Rows from block 5 of the image encoder of a small image captioner, named by matrix and row number. Rows with one number belong to one neuron. Each number is 50 + 15 x the weight over its row's rms, rounded and kept within 0 to 99. All counts start at 0.
Before each neuron's rows are labels from the 100 images, of 14848, where the neuron reaches its highest value: "top examples" is what is common among them. Only what is clearly more common there than usual is listed. The data: rendered scenes of toy objects such as cars, trees, mugs and chairs. In brackets: how many of the 100.
# fc1: MLP up (encoder.blocks.5.mlp.fc1.weight, 288x96), inputs 0-95
# fc2: MLP down (encoder.blocks.5.mlp.fc2.weight, 96x288, transposed), outputs 0-95

top examples: teal object (73); its colour: teal (43)
fc1.190:33 40 77 21 56 39 52 76 42 30 51 44 55 49 83 64 72 59 47 50 33 43 59 46 74 19 59 30 53 44 52 66 41 61 80 45 58 10 64 46 60 46 60 48 54 33 58 43 59 56 60 36 48 50 49 38 70 26 47 30 69 51 39 60 40 53 68 14 55 67 24 49 28 42 54 30 71 68 54 63 30 45 63 37 60 25 39 57 29 31 41 42 43 49 37 45
fc2.190:40 55 46 58 54 56 54 73 76 49 36 38 46 49 46 30 42 36 62 38 53 42 51 68 49 62 46 59 45 46 54 29 44 30 34 52 66 80 50 40 45 36 31 52 54 64 40 61 69 39 26 68 19 72 66 56 66 37 72 54 58 66 54 51 70 29 50 79 27 37 81 50 64 44 48 63 54 52 17 36 65 49 07 36 55 19 55 71 50 57 38 53 63 29 76 43

top examples: hammer (70); largest object: hammer (28)
fc1.45:50 32 49 51 31 70 55 30 42 41 42 47 68 30 57 48 69 51 50 67 47 37 61 48 53 46 46 28 51 61 67 36 26 53 79 61 52 61 66 27 27 55 49 67 36 45 33 11 34 68 62 33 23 42 53 46 38 52 58 42 45 32 39 55 24 64 36 20 57 66 30 75 30 55 62 38 58 41 89 54 54 36 54 22 58 44 45 68 39 32 22 42 62 41 50 73
fc2.45:78 37 62 44 28 41 47 43 53 60 63 65 54 68 45 31 60 32 30 43 53 44 21 50 35 35 50 66 87 37 21 70 54 17 48 55 48 43 52 63 65 37 63 80 65 34 67 53 48 67 33 61 85 50 39 56 22 57 33 32 65 40 59 51 62 80 33 67 52 67 55 48 44 55 68 51 38 60 53 60 43 49 53 47 48 59 38 12 33 54 50 56 67 27 56 57

top examples: white object (43)
fc1.207:64 39 48 35 51 54 63 53 27 47 33 41 33 82 52 31 99 38 49 23 69 70 47 55 21 43 61 67 50 52 33 47 42 31 71 53 65 27 32 63 44 43 69 46 43 51 39 46 72 69 47 64 59 28 41 75 59 48 45 38 57 46 03 52 69 55 39 50 64 56 63 56 53 47 52 47 47 55 46 72 43 41 46 88 44 42 39 68 53 45 56 57 60 30 45 29
fc2.207:79 67 68 86 43 40 42 46 72 79 28 44 42 29 54 59 60 53 44 56 24 53 46 54 51 64 52 43 71 61 35 44 55 69 40 37 25 67 31 59 53 52 60 30 24 31 27 35 61 44 36 47 31 47 41 51 45 28 65 75 72 75 30 37 75 34 67 59 37 56 63 57 23 37 56 49 47 34 67 70 57 34 44 60 48 29 56 43 73 46 42 73 49 47 54 34

top examples: light from behind the camera (53)
fc1.237:54 68 59 33 57 60 90 64 86 34 60 46 55 24 49 34 75 41 45 75 73 54 53 40 70 58 44 82 54 66 46 29 32 49 56 80 48 48 43 70 69 56 50 32 57 61 54 68 57 53 61 53 65 62 51 51 50 27 58 59 24 31 30 60 61 49 12 48 66 51 47 48 49 52 69 53 51 22 21 56 48 70 43 35 49 58 47 62 37 42 44 72 62 73 39 42
fc2.237:57 54 41 62 52 43 44 57 35 59 48 39 57 55 47 76 47 52 32 50 36 41 52 59 63 45 48 34 39 49 53 40 65 59 31 53 44 55 82 42 60 37 42 48 61 60 62 41 54 28 64 49 48 50 49 50 53 42 54 56 40 48 94 50 55 47 60 55 32 56 42 49 30 43 45 63 53 56 65 49 38 04 56 50 60 64 54 00 51 44 47 40 40 73 51 61

top examples: flower (26)
fc1.15:42 46 48 43 57 56 50 48 37 38 35 45 48 34 75 47 71 66 70 62 48 60 69 53 11 50 45 63 49 57 57 42 48 46 56 65 45 43 24 59 64 42 35 42 47 45 60 48 56 48 54 20 54 54 59 06 66 63 71 49 26 42 24 65 44 35 38 63 62 35 69 56 55 41 30 75 59 15 59 48 48 77 48 83 38 33 33 58 31 45 57 58 63 06 41 49
fc2.15:58 42 31 51 65 55 23 65 52 58 31 48 60 56 37 56 28 63 82 70 28 56 66 67 50 52 45 46 19 29 44 30 82 55 48 66 65 58 31 00 48 44 72 53 57 61 43 45 49 33 64 50 48 61 54 60 55 62 45 70 50 41 69 72 69 57 45 36 59 60 43 26 37 58 53 55 60 73 60 41 58 29 55 18 42 41 47 65 35 62 49 26 34 49 70 28

top examples: hammer (44); largest object: hammer (28); car (25)
fc1.164:70 42 48 51 09 41 55 38 41 50 57 65 55 62 45 38 48 64 57 48 51 36 66 60 43 22 54 23 70 44 59 63 54 29 66 23 53 65 53 42 42 79 62 50 50 60 51 12 37 28 37 55 44 32 66 58 52 58 41 45 41 32 35 38 39 55 33 36 38 53 57 63 39 54 21 57 14 47 74 34 43 15 72 84 31 58 44 48 52 67 42 67 44 61 40 59
fc2.164:61 22 45 55 51 55 53 55 47 64 45 33 47 49 25 39 61 43 35 60 60 41 63 59 58 50 76 58 31 37 19 48 70 33 48 56 42 24 37 44 43 40 75 61 47 70 57 62 51 29 33 67 37 19 55 80 48 47 37 69 72 49 40 51 85 67 31 40 48 68 56 68 55 63 55 63 66 59 41 71 60 38 60 38 41 28 55 13 46 55 43 61 23 56 73 22

top examples: light from behind the scene (57)
fc1.139:60 44 71 40 30 41 44 36 36 52 33 56 23 48 68 52 21 75 65 44 33 38 20 39 36 52 50 32 47 64 43 53 20 65 48 46 77 68 61 56 64 28 33 51 60 51 54 67 49 37 42 64 37 42 49 49 42 48 54 38 29 44 49 43 59 31 80 51 17 52 57 71 65 51 58 53 73 76 36 47 47 07 59 28 53 51 47 61 38 40 47 39 66 11 42 45
fc2.139:70 33 44 43 48 29 39 33 42 52 58 71 55 57 54 43 54 58 60 42 50 28 41 43 36 35 65 59 73 48 46 82 61 55 35 41 62 57 52 81 51 43 64 74 42 49 57 42 45 68 30 49 65 62 55 25 26 85 48 31 57 48 36 41 38 50 75 68 26 62 43 49 63 70 64 82 21 45 54 57 43 60 42 37 56 48 47 59 66 14 60 33 53 36 20 81

top examples: car (36)
fc1.119:66 53 54 29 67 42 57 37 45 70 49 37 34 56 52 46 40 76 40 56 40 46 73 30 34 49 55 29 60 36 44 71 65 48 37 47 77 60 63 32 65 45 69 87 48 59 42 48 37 44 44 69 58 45 59 36 45 61 15 40 45 46 36 85 57 48 28 48 62 25 62 69 61 61 43 39 52 83 69 31 46 22 42 37 45 28 37 52 35 32 20 30 70 43 36 47
fc2.119:74 62 46 50 76 52 47 39 52 61 42 54 47 55 61 49 71 33 27 36 65 40 41 65 49 37 52 57 20 48 48 41 66 53 37 58 46 36 50 50 36 59 20 55 24 52 50 44 68 35 59 57 38 22 57 61 66 41 60 47 62 33 45 23 56 62 55 53 75 56 74 42 39 34 39 53 29 40 50 56 34 76 60 99 40 56 39 42 46 39 84 86 45 42 72 50

top examples: flower (47)
fc1.98:44 43 63 48 38 64 52 44 08 39 28 46 39 24 64 55 80 32 40 70 50 51 26 69 54 41 28 46 33 59 70 42 66 58 40 45 48 69 47 70 32 34 57 27 54 47 63 26 28 61 58 43 44 49 90 53 65 30 63 48 39 45 58 84 47 35 57 74 51 50 62 62 64 61 36 47 49 40 24 40 50 51 51 78 80 35 57 66 54 56 37 74 43 52 45 64
fc2.98:74 65 42 53 58 52 34 54 40 57 59 61 28 78 39 59 42 63 49 69 46 48 54 57 71 80 58 35 61 41 54 41 59 63 36 35 76 29 32 50 51 55 47 31 60 51 34 50 37 43 54 58 35 31 59 55 84 84 56 44 36 43 38 45 46 27 35 50 48 46 65 69 42 65 20 37 47 95 50 14 64 51 40 23 47 51 62 82 34 54 54 27 51 38 47 55

top examples: hammer (42); largest object: hammer (26)
fc1.153:72 59 58 51 38 64 45 45 85 67 51 56 55 68 57 70 33 67 36 41 40 19 58 53 34 23 33 47 37 30 44 30 44 28 51 50 55 51 39 44 50 44 41 59 60 80 59 53 16 06 45 39 29 50 57 82 44 59 43 43 27 47 46 57 55 52 47 41 65 54 43 65 38 55 48 54 39 70 68 34 37 03 54 58 31 68 52 50 38 75 45 42 34 48 65 54
fc2.153:17 53 36 56 48 41 54 46 41 39 37 53 42 52 61 59 65 40 56 48 74 69 52 64 51 66 60 51 46 61 49 59 46 47 68 46 41 44 57 74 53 51 60 46 23 44 48 39 51 54 26 39 26 46 53 48 60 36 56 64 69 51 30 40 53 50 38 61 64 51 58 64 48 40 51 38 40 37 59 74 56 47 55 59 55 29 38 00 47 42 54 93 42 67 33 45

top examples: count: three (61); striped object (55); red object (53); black object (34)
fc1.80:53 70 43 57 35 65 40 57 43 37 33 39 75 27 53 45 70 57 50 74 80 43 53 59 89 67 56 26 56 71 66 42 53 38 57 98 69 64 60 43 53 37 57 23 38 55 47 42 43 47 48 39 29 41 54 38 37 56 64 37 33 41 46 53 31 15 26 71 38 36 63 51 32 60 25 58 53 36 25 32 33 46 48 47 46 29 41 61 54 53 30 53 54 52 36 58
fc2.80:40 73 67 41 61 49 47 69 74 60 54 64 42 84 48 61 52 65 66 37 35 18 70 56 76 75 45 45 51 34 58 37 39 56 51 41 65 50 43 29 48 52 44 28 41 56 43 57 74 27 36 25 62 35 49 56 52 47 65 56 52 68 49 52 51 16 76 28 36 38 55 45 39 59 60 58 36 36 50 40 46 45 31 34 61 24 60 98 38 74 44 29 50 43 43 31

top examples: hammer (51); black object (37)
fc1.157:26 39 52 69 60 63 37 59 43 44 63 55 63 30 43 24 68 42 48 56 18 60 33 35 46 32 58 36 11 75 59 64 61 43 75 55 71 50 61 10 70 37 68 46 34 39 56 38 36 42 54 67 26 65 67 39 28 55 28 48 50 43 39 52 22 60 15 51 52 54 43 61 56 54 44 26 68 61 40 53 43 24 43 53 60 68 41 61 36 60 34 62 45 59 43 41
fc2.157:36 44 58 56 24 77 57 41 41 29 35 42 59 65 54 36 63 75 54 41 50 44 55 59 37 52 71 38 58 35 42 52 35 50 44 25 49 46 71 54 48 33 52 48 55 50 62 43 38 57 43 54 65 74 30 31 59 38 54 55 69 52 60 23 41 52 54 67 46 56 49 46 57 33 39 60 51 80 19 47 52 46 41 45 32 61 62 99 79 50 53 19 65 32 66 63

top examples: light from behind the camera (63)
fc1.177:49 44 50 61 35 60 45 39 12 28 61 44 53 39 56 43 69 36 33 32 56 35 03 51 35 41 69 59 50 50 30 72 28 34 53 73 47 41 72 49 51 52 72 60 44 27 51 42 49 34 40 41 36 42 41 52 27 34 51 28 51 62 48 52 69 38 76 48 53 50 66 38 39 44 39 37 47 35 50 74 04 56 66 60 44 37 15 56 33 46 56 70 32 49 60 37
fc2.177:44 42 55 55 54 58 65 46 47 53 70 75 64 89 29 62 35 35 32 38 46 44 50 49 65 51 51 52 41 52 18 46 33 32 59 53 15 56 35 68 44 40 64 68 40 49 74 48 27 83 65 43 29 36 68 68 24 44 45 57 56 35 64 73 51 42 20 50 44 61 67 60 59 77 68 43 34 47 66 44 57 39 54 55 48 15 46 61 39 26 31 69 36 61 42 57

top examples: car (25)
fc1.194:46 71 53 64 38 44 67 36 99 61 56 60 56 22 63 12 44 48 29 81 54 47 47 33 40 34 55 47 52 47 55 47 43 51 53 35 47 50 32 37 57 84 38 49 52 60 18 45 41 53 41 25 57 62 55 51 33 57 48 47 64 54 41 35 47 54 27 50 81 47 47 53 38 40 34 47 48 00 70 63 52 60 42 61 53 54 52 26 22 42 42 51 48 49 53 65
fc2.194:59 59 55 52 57 58 39 36 70 63 44 53 38 55 73 35 36 35 61 56 49 41 47 52 43 47 35 42 47 64 44 40 56 55 57 70 54 59 38 47 45 35 38 31 43 61 50 67 47 35 66 51 44 45 42 65 46 43 65 45 48 48 67 51 55 57 66 49 50 60 57 48 47 54 51 64 51 40 61 55 51 60 45 45 53 57 59 00 43 58 59 30 52 41 51 56

top examples: teal object (98); its colour: teal (63)
fc1.150:40 55 66 32 56 38 43 67 31 58 36 57 50 34 77 48 79 38 60 62 41 47 49 45 72 74 53 52 43 48 75 44 40 35 74 39 58 25 69 38 61 34 69 41 57 39 53 55 52 71 40 40 48 44 97 42 59 41 53 34 36 33 53 68 63 30 66 32 33 70 55 64 14 50 50 55 41 56 61 44 21 47 59 47 52 46 59 65 27 41 49 87 36 34 46 77
fc2.150:52 49 48 57 52 41 86 41 52 42 65 52 43 64 48 42 39 36 47 26 44 46 59 30 70 29 64 56 28 43 61 32 19 42 47 30 55 48 71 27 60 53 51 40 50 53 35 61 69 57 47 53 54 68 40 60 75 37 63 42 64 33 58 92 68 49 35 42 40 60 54 51 49 23 56 56 34 47 45 34 40 39 45 44 20 56 42 99 41 58 47 70 55 57 67 88

top examples: light from behind the scene (51); checkered object (43); striped object (39); grey object (37)
fc1.271:22 36 58 41 43 74 34 65 54 39 28 28 50 61 67 55 36 38 48 47 48 54 50 49 40 41 51 45 53 68 65 48 44 41 69 50 61 50 81 57 61 43 63 43 33 58 38 43 44 52 28 60 35 63 58 69 84 54 26 58 38 10 52 44 38 45 33 43 79 31 57 45 31 40 28 46 90 54 26 58 49 26 41 43 59 31 52 64 30 44 33 50 60 57 07 39
fc2.271:60 61 40 33 53 55 42 79 34 44 54 56 46 68 68 72 74 60 37 26 24 31 56 73 50 56 25 64 48 39 49 64 44 43 49 63 67 39 48 38 67 67 08 39 68 49 41 43 67 32 47 56 48 54 70 48 55 38 46 53 21 71 55 40 61 21 68 61 53 31 78 28 38 38 29 59 77 48 50 50 40 56 38 37 61 57 62 82 42 63 47 55 57 37 52 16

top examples: grey object (38)
fc1.2:58 68 63 49 53 35 66 57 45 52 44 41 70 52 62 27 81 36 45 44 70 35 56 28 46 42 55 81 59 74 45 65 46 14 41 86 72 66 52 56 43 67 66 67 46 51 69 44 43 46 44 40 21 42 61 61 62 44 42 64 25 31 00 47 37 16 37 56 48 44 51 52 49 56 44 49 57 76 57 51 37 55 31 73 42 60 37 51 34 48 44 39 62 46 43 43
fc2.2:35 70 43 59 64 60 41 45 44 61 31 37 25 78 51 34 40 38 45 56 65 68 49 51 69 57 42 52 56 38 61 57 53 62 38 15 44 38 54 75 35 31 48 24 43 48 41 36 40 35 26 70 45 31 51 57 95 38 72 49 70 53 63 67 43 43 52 27 65 48 29 66 43 42 30 45 37 84 49 14 47 53 61 56 50 52 57 80 76 59 67 46 48 51 53 59

top examples: light from behind the scene (65)
fc1.99:40 14 56 59 39 57 48 46 31 28 17 36 48 46 58 62 40 43 39 23 46 52 49 55 34 43 34 51 48 38 45 55 40 47 82 47 20 40 65 85 33 44 54 49 40 41 55 55 40 54 36 56 37 46 46 43 49 55 69 31 37 11 78 68 32 60 74 59 31 28 51 56 34 03 49 51 47 33 49 46 37 54 60 70 64 48 53 50 51 49 64 80 47 32 30 48
fc2.99:56 54 36 48 57 49 44 25 51 73 50 41 39 55 53 59 24 60 43 47 87 66 33 63 62 47 87 29 24 47 38 48 45 49 51 61 73 52 54 38 27 70 35 47 56 83 28 44 41 52 77 53 49 41 48 41 83 35 55 55 41 56 63 71 55 60 58 35 44 22 66 51 60 28 57 19 51 61 51 56 52 30 77 48 27 40 42 92 53 47 41 49 47 50 53 32

top examples: light from behind the scene (67); count: three (61)
fc1.95:37 29 31 55 33 58 65 90 34 24 48 26 37 33 65 57 53 48 68 68 42 72 72 40 47 40 41 65 52 61 66 47 24 47 51 68 60 36 64 25 65 66 73 55 44 57 50 55 70 23 32 75 49 40 60 35 55 38 46 40 50 45 50 63 64 61 62 62 67 20 45 36 16 35 20 62 67 45 31 61 41 60 48 55 63 63 18 56 52 53 56 51 67 59 42 52
fc2.95:63 43 42 37 55 59 75 53 76 49 56 56 18 51 29 61 41 48 51 70 46 54 47 35 53 76 56 72 35 67 49 51 53 52 39 42 42 33 60 59 70 39 34 59 29 62 67 47 44 35 59 54 50 52 52 47 57 77 39 35 36 52 39 92 55 54 19 68 29 43 49 72 78 48 63 64 16 36 59 27 54 57 43 23 38 26 46 15 52 32 63 52 39 64 28 60

top examples: teal object (38)
fc1.223:27 49 69 32 48 36 40 62 43 47 44 35 64 36 82 38 68 67 45 62 51 52 40 52 56 35 64 59 62 51 52 76 53 55 72 60 58 10 71 31 47 21 57 39 70 49 60 49 63 59 41 33 55 16 79 40 55 42 53 24 60 42 44 70 52 45 71 12 36 55 30 70 30 65 36 61 64 50 47 60 28 44 54 33 51 55 49 44 19 68 46 74 56 37 45 49
fc2.223:31 51 29 76 40 24 53 34 41 37 39 37 42 48 36 39 31 35 96 77 58 58 42 59 66 57 67 60 38 62 41 20 44 41 32 36 49 86 45 49 53 60 63 43 33 51 51 48 46 47 47 50 25 90 39 42 47 63 58 43 66 72 48 57 62 66 51 77 48 61 66 45 67 30 48 41 43 49 37 58 70 67 60 54 33 29 42 29 74 34 40 52 64 35 69 66

top examples: red object (98); its colour: red (53)
fc1.182:33 50 37 69 43 42 57 21 64 58 43 39 37 50 55 51 74 68 70 69 75 25 61 43 77 68 57 39 57 80 57 44 41 20 59 62 61 59 68 39 24 40 62 52 33 40 57 47 50 69 58 46 39 54 72 41 28 26 57 31 64 47 57 56 65 50 51 49 14 40 70 48 14 45 36 57 53 34 64 37 27 36 25 50 21 51 40 55 38 36 29 59 58 35 52 54
fc2.182:30 47 50 40 72 35 68 45 60 72 48 45 51 60 56 60 66 75 40 46 88 36 56 18 75 47 66 46 49 45 54 54 58 45 73 44 70 13 61 47 30 24 56 60 54 59 33 71 73 54 52 39 53 41 60 48 48 38 47 36 79 61 66 48 60 54 71 31 17 56 59 39 14 76 52 54 62 37 41 65 20 42 36 31 51 61 44 37 32 59 51 40 38 42 47 46

top examples: white object (43)
fc1.234:73 37 59 34 57 44 62 34 32 58 64 20 14 53 62 73 40 33 54 76 52 47 64 40 26 56 58 39 59 53 59 65 87 48 50 70 55 50 49 21 72 58 53 51 44 40 60 60 70 40 44 64 44 15 73 32 57 56 41 50 40 60 63 53 42 50 79 61 64 56 42 74 55 50 57 47 52 74 48 35 46 15 64 61 51 49 37 67 25 38 45 29 55 17 52 54
fc2.234:57 35 43 50 38 63 53 49 28 51 33 64 49 70 37 49 75 46 40 44 44 35 67 51 56 39 37 69 56 34 53 34 26 68 46 43 70 33 59 51 43 44 65 39 45 56 82 70 64 37 39 53 48 19 23 69 38 54 58 43 57 33 48 24 53 65 50 22 43 55 46 45 69 38 21 69 38 58 24 47 65 68 73 88 36 64 53 53 73 62 63 49 35 57 89 46

top examples: light from behind the camera (65)
fc1.58:47 48 76 40 69 39 53 28 62 45 47 21 49 41 38 51 60 53 34 56 51 68 46 55 40 50 64 42 48 41 59 47 70 06 78 73 36 24 57 35 68 58 55 47 58 49 61 07 54 39 61 54 34 46 43 39 68 04 25 37 36 48 59 45 31 37 50 38 53 51 53 53 44 26 49 42 28 64 47 34 42 62 42 67 44 28 44 67 69 38 19 48 36 40 50 29
fc2.58:20 53 41 52 39 51 31 75 54 28 49 44 74 28 39 56 64 55 51 61 38 41 69 21 61 48 50 45 38 41 55 46 33 62 49 39 40 37 32 39 26 31 78 33 59 15 72 77 44 50 41 25 32 60 51 66 50 53 28 65 52 81 63 42 55 44 50 61 35 62 33 51 39 75 45 37 39 74 62 67 58 66 57 48 35 54 51 92 53 64 49 46 43 76 61 58

top examples: teal object (39); mushroom (34); largest object: mushroom (29); its colour: teal (26)
fc1.238:40 52 36 62 60 20 48 39 56 64 46 34 43 76 63 15 50 30 20 30 47 48 29 53 66 17 42 60 62 57 41 72 67 32 59 46 67 42 56 36 53 51 41 39 50 72 39 43 38 55 45 77 57 38 76 53 62 39 31 11 45 21 25 56 48 54 24 49 38 44 66 40 61 41 47 49 60 29 40 51 19 55 59 59 65 56 42 60 33 38 16 61 52 51 52 54
fc2.238:60 60 31 29 83 59 26 44 27 44 31 27 65 40 47 81 54 59 53 47 58 46 48 50 23 48 51 36 39 28 53 57 32 64 55 57 34 47 43 34 41 50 54 58 62 83 35 79 58 41 45 50 36 46 61 55 70 39 53 64 28 53 52 60 60 78 62 43 34 47 36 31 39 51 72 49 36 43 63 39 67 81 85 43 23 34 60 70 44 63 51 70 22 52 67 38

top examples: light from behind the camera (52); mushroom (39); largest object: mushroom (28)
fc1.212:64 31 57 53 47 48 69 15 58 37 66 29 53 43 66 38 53 57 35 54 49 25 45 48 34 25 63 43 50 37 26 45 49 24 71 79 65 40 24 39 45 42 66 55 51 54 48 56 47 48 53 56 26 25 44 22 39 28 55 53 49 45 43 65 65 48 50 49 53 44 57 72 53 31 35 37 56 19 62 67 30 29 37 38 55 25 28 69 22 14 35 62 44 55 57 26
fc2.212:47 54 44 45 63 51 65 39 59 37 49 50 16 56 41 65 32 47 28 47 42 26 53 51 66 76 72 59 14 41 55 32 35 35 67 61 47 34 54 61 47 38 36 44 41 69 47 63 58 38 77 43 40 48 48 51 61 59 61 47 39 38 62 64 48 43 60 55 38 35 65 84 61 38 62 38 40 28 86 42 60 67 56 49 42 44 63 99 29 48 50 36 38 55 47 39

top examples: light from behind the camera (63); yellow object (36)
fc1.32:34 58 28 65 43 34 37 60 51 45 28 35 53 38 51 44 59 32 75 82 75 48 30 52 35 75 49 44 59 65 35 69 61 30 60 43 51 56 54 49 71 44 59 58 50 31 78 48 33 38 49 60 28 60 58 30 43 42 56 40 12 46 42 48 67 37 42 62 63 73 67 54 66 49 51 21 57 58 63 80 44 53 51 35 52 54 16 66 52 16 25 62 50 28 57 63
fc2.32:62 42 48 60 16 31 51 41 57 43 44 38 71 72 47 22 54 61 61 63 63 31 57 66 54 36 42 71 63 26 46 40 59 27 33 47 51 70 62 25 52 53 65 69 51 40 53 23 54 33 42 44 53 63 45 81 33 35 46 54 83 66 53 52 71 55 35 57 42 74 59 37 38 46 24 47 39 57 34 58 39 19 29 75 46 56 49 79 53 76 33 55 63 57 71 44

top examples: teal object (51); boat (38); its colour: teal (30)
fc1.192:49 37 55 56 34 13 48 66 66 38 48 55 66 62 78 18 59 36 58 43 35 38 18 45 75 17 45 30 57 59 49 55 52 50 62 38 42 54 31 53 47 42 55 37 60 16 69 42 38 87 50 61 66 43 63 31 46 36 54 29 53 73 59 65 60 39 31 58 24 53 42 49 44 55 53 28 52 71 42 40 30 36 56 41 48 44 39 52 36 49 39 56 88 24 37 47
fc2.192:54 56 71 42 62 33 68 55 88 55 55 42 22 65 69 37 46 56 43 44 30 65 47 59 53 51 54 24 77 47 89 56 46 37 58 53 39 48 82 37 59 49 48 44 48 46 34 60 83 30 36 44 66 74 57 49 26 32 45 29 81 64 67 50 53 26 45 42 66 44 50 19 28 55 32 74 51 45 29 55 25 36 38 41 75 47 45 46 55 56 38 44 60 48 46 53

top examples: count: three (63); brown object (35); ice cream (26)
fc1.222:43 35 51 35 22 24 49 53 33 43 55 36 61 08 53 25 29 58 40 79 80 49 65 59 50 76 36 37 53 57 54 67 54 48 43 71 58 58 71 43 47 44 41 64 51 29 30 22 61 58 45 34 36 42 67 43 47 31 48 53 63 38 43 42 44 34 33 41 42 43 45 94 51 59 33 52 49 12 31 59 49 47 27 54 42 53 55 46 37 75 33 74 50 55 58 40
fc2.222:59 67 48 82 40 26 31 69 63 53 39 53 34 39 36 39 33 44 72 65 44 45 44 15 63 77 42 58 58 55 63 30 41 58 36 34 47 67 37 50 69 71 26 37 12 52 45 49 32 29 46 51 48 63 45 67 60 65 51 71 42 56 39 38 31 57 63 66 60 33 54 58 49 65 77 41 55 54 60 38 80 66 56 37 59 43 53 18 69 39 32 41 59 44 23 70

top examples: hammer (57); largest object: hammer (28)
fc1.145:56 31 78 64 36 39 43 63 60 49 38 35 47 68 80 27 56 70 19 33 37 32 65 54 44 46 38 53 67 45 68 49 32 39 59 63 30 64 33 47 25 67 77 47 69 48 53 37 41 55 50 72 49 40 68 43 30 27 65 53 68 56 43 37 53 17 58 50 69 24 35 79 27 42 54 40 70 57 65 62 51 21 40 67 49 41 55 49 31 28 42 48 73 49 61 55
fc2.145:29 46 53 48 78 43 46 29 49 36 55 64 28 58 44 55 28 44 58 41 44 75 54 70 60 37 40 36 46 66 38 46 66 49 39 49 09 77 43 53 43 24 47 57 54 29 45 68 62 90 39 51 59 58 46 32 37 25 36 58 61 53 59 74 60 50 65 56 58 47 30 26 44 38 88 38 50 31 80 64 36 27 44 59 60 59 45 32 51 53 70 68 48 74 40 42

top examples: car (25)
fc1.148:54 53 28 47 54 59 34 47 40 57 52 52 69 33 62 43 68 63 39 33 33 52 48 55 64 42 36 44 52 66 56 49 61 55 55 68 49 42 42 48 48 21 72 33 51 42 24 13 76 74 64 71 45 27 45 57 41 57 48 40 21 38 19 44 46 30 36 34 30 59 67 66 48 26 50 62 91 38 66 49 53 45 79 56 31 75 46 64 76 47 59 48 47 26 67 57
fc2.148:35 64 57 53 43 06 40 44 52 38 66 35 38 65 47 46 56 52 48 75 34 50 48 47 78 64 24 23 52 73 63 41 50 42 34 42 49 75 59 63 34 64 32 47 68 36 69 56 72 66 57 60 67 58 71 43 34 30 30 38 55 68 71 35 58 36 55 52 61 52 59 85 47 64 31 35 46 28 74 77 41 56 32 51 51 64 34 36 60 47 17 41 48 40 35 58

top examples: red object (39); lamp (30)
fc1.28:69 33 85 56 52 69 52 31 33 61 37 43 39 58 67 42 36 37 69 61 33 60 63 40 49 55 56 23 38 36 19 38 72 49 40 37 63 63 53 41 50 38 41 59 28 63 59 33 54 41 68 69 62 21 51 55 49 48 66 32 85 35 47 71 68 42 61 53 45 44 69 78 61 37 24 38 74 50 34 31 19 40 43 44 45 40 24 75 36 46 41 42 55 47 61 58
fc2.28:73 51 40 80 40 52 81 45 24 45 41 41 21 43 41 67 30 45 32 45 47 46 56 25 45 34 53 89 40 47 58 41 79 49 54 35 40 46 56 61 34 57 35 35 18 41 53 57 59 40 43 46 44 65 51 38 78 40 42 49 64 42 26 53 58 93 78 65 39 49 24 59 51 27 73 67 39 53 49 47 57 57 51 75 50 72 46 72 57 51 61 63 52 37 55 34

top examples: flower (53); black object (39); striped object (31)
fc1.74:64 64 69 45 32 41 39 66 15 30 35 43 49 57 43 57 23 36 58 48 32 50 36 71 51 49 53 43 23 35 60 41 36 53 75 41 46 65 42 12 42 54 77 31 45 50 89 54 48 26 51 33 08 45 65 47 47 39 57 54 36 34 55 59 50 42 48 25 47 37 65 28 54 64 27 57 46 51 42 60 57 57 57 61 50 30 44 59 28 56 18 56 52 41 61 22
fc2.74:41 51 57 51 36 77 65 82 86 62 46 53 43 50 58 52 51 65 33 46 48 55 62 43 29 71 40 41 63 74 30 40 21 51 48 39 43 44 53 31 68 39 41 37 51 51 38 70 56 36 25 46 52 53 36 28 62 53 66 58 60 69 59 31 47 52 37 54 76 30 67 42 55 40 56 66 61 30 51 62 50 56 39 52 38 14 57 99 36 58 57 28 44 41 48 52

top examples: grey object (44); its colour: grey (26)
fc1.116:57 56 27 46 47 68 18 51 43 34 63 62 30 42 53 73 39 57 67 46 69 71 67 37 69 42 37 15 42 47 44 70 69 36 59 42 54 51 48 41 32 39 69 69 52 33 56 32 61 57 51 51 61 68 75 55 81 50 31 43 32 38 46 50 43 54 77 36 45 43 48 55 17 49 39 17 44 50 65 39 43 19 77 40 38 66 26 47 46 21 59 55 51 56 32 64
fc2.116:33 61 60 40 82 46 63 87 74 62 45 47 53 50 55 74 41 45 44 45 40 64 50 51 37 62 46 60 58 75 78 64 37 69 54 50 58 51 51 63 61 67 35 36 33 61 22 51 22 26 39 49 38 46 52 36 80 54 57 56 35 48 34 51 42 38 37 42 72 29 27 64 50 50 60 62 70 49 32 39 72 54 43 00 71 39 54 49 33 64 55 44 41 39 31 30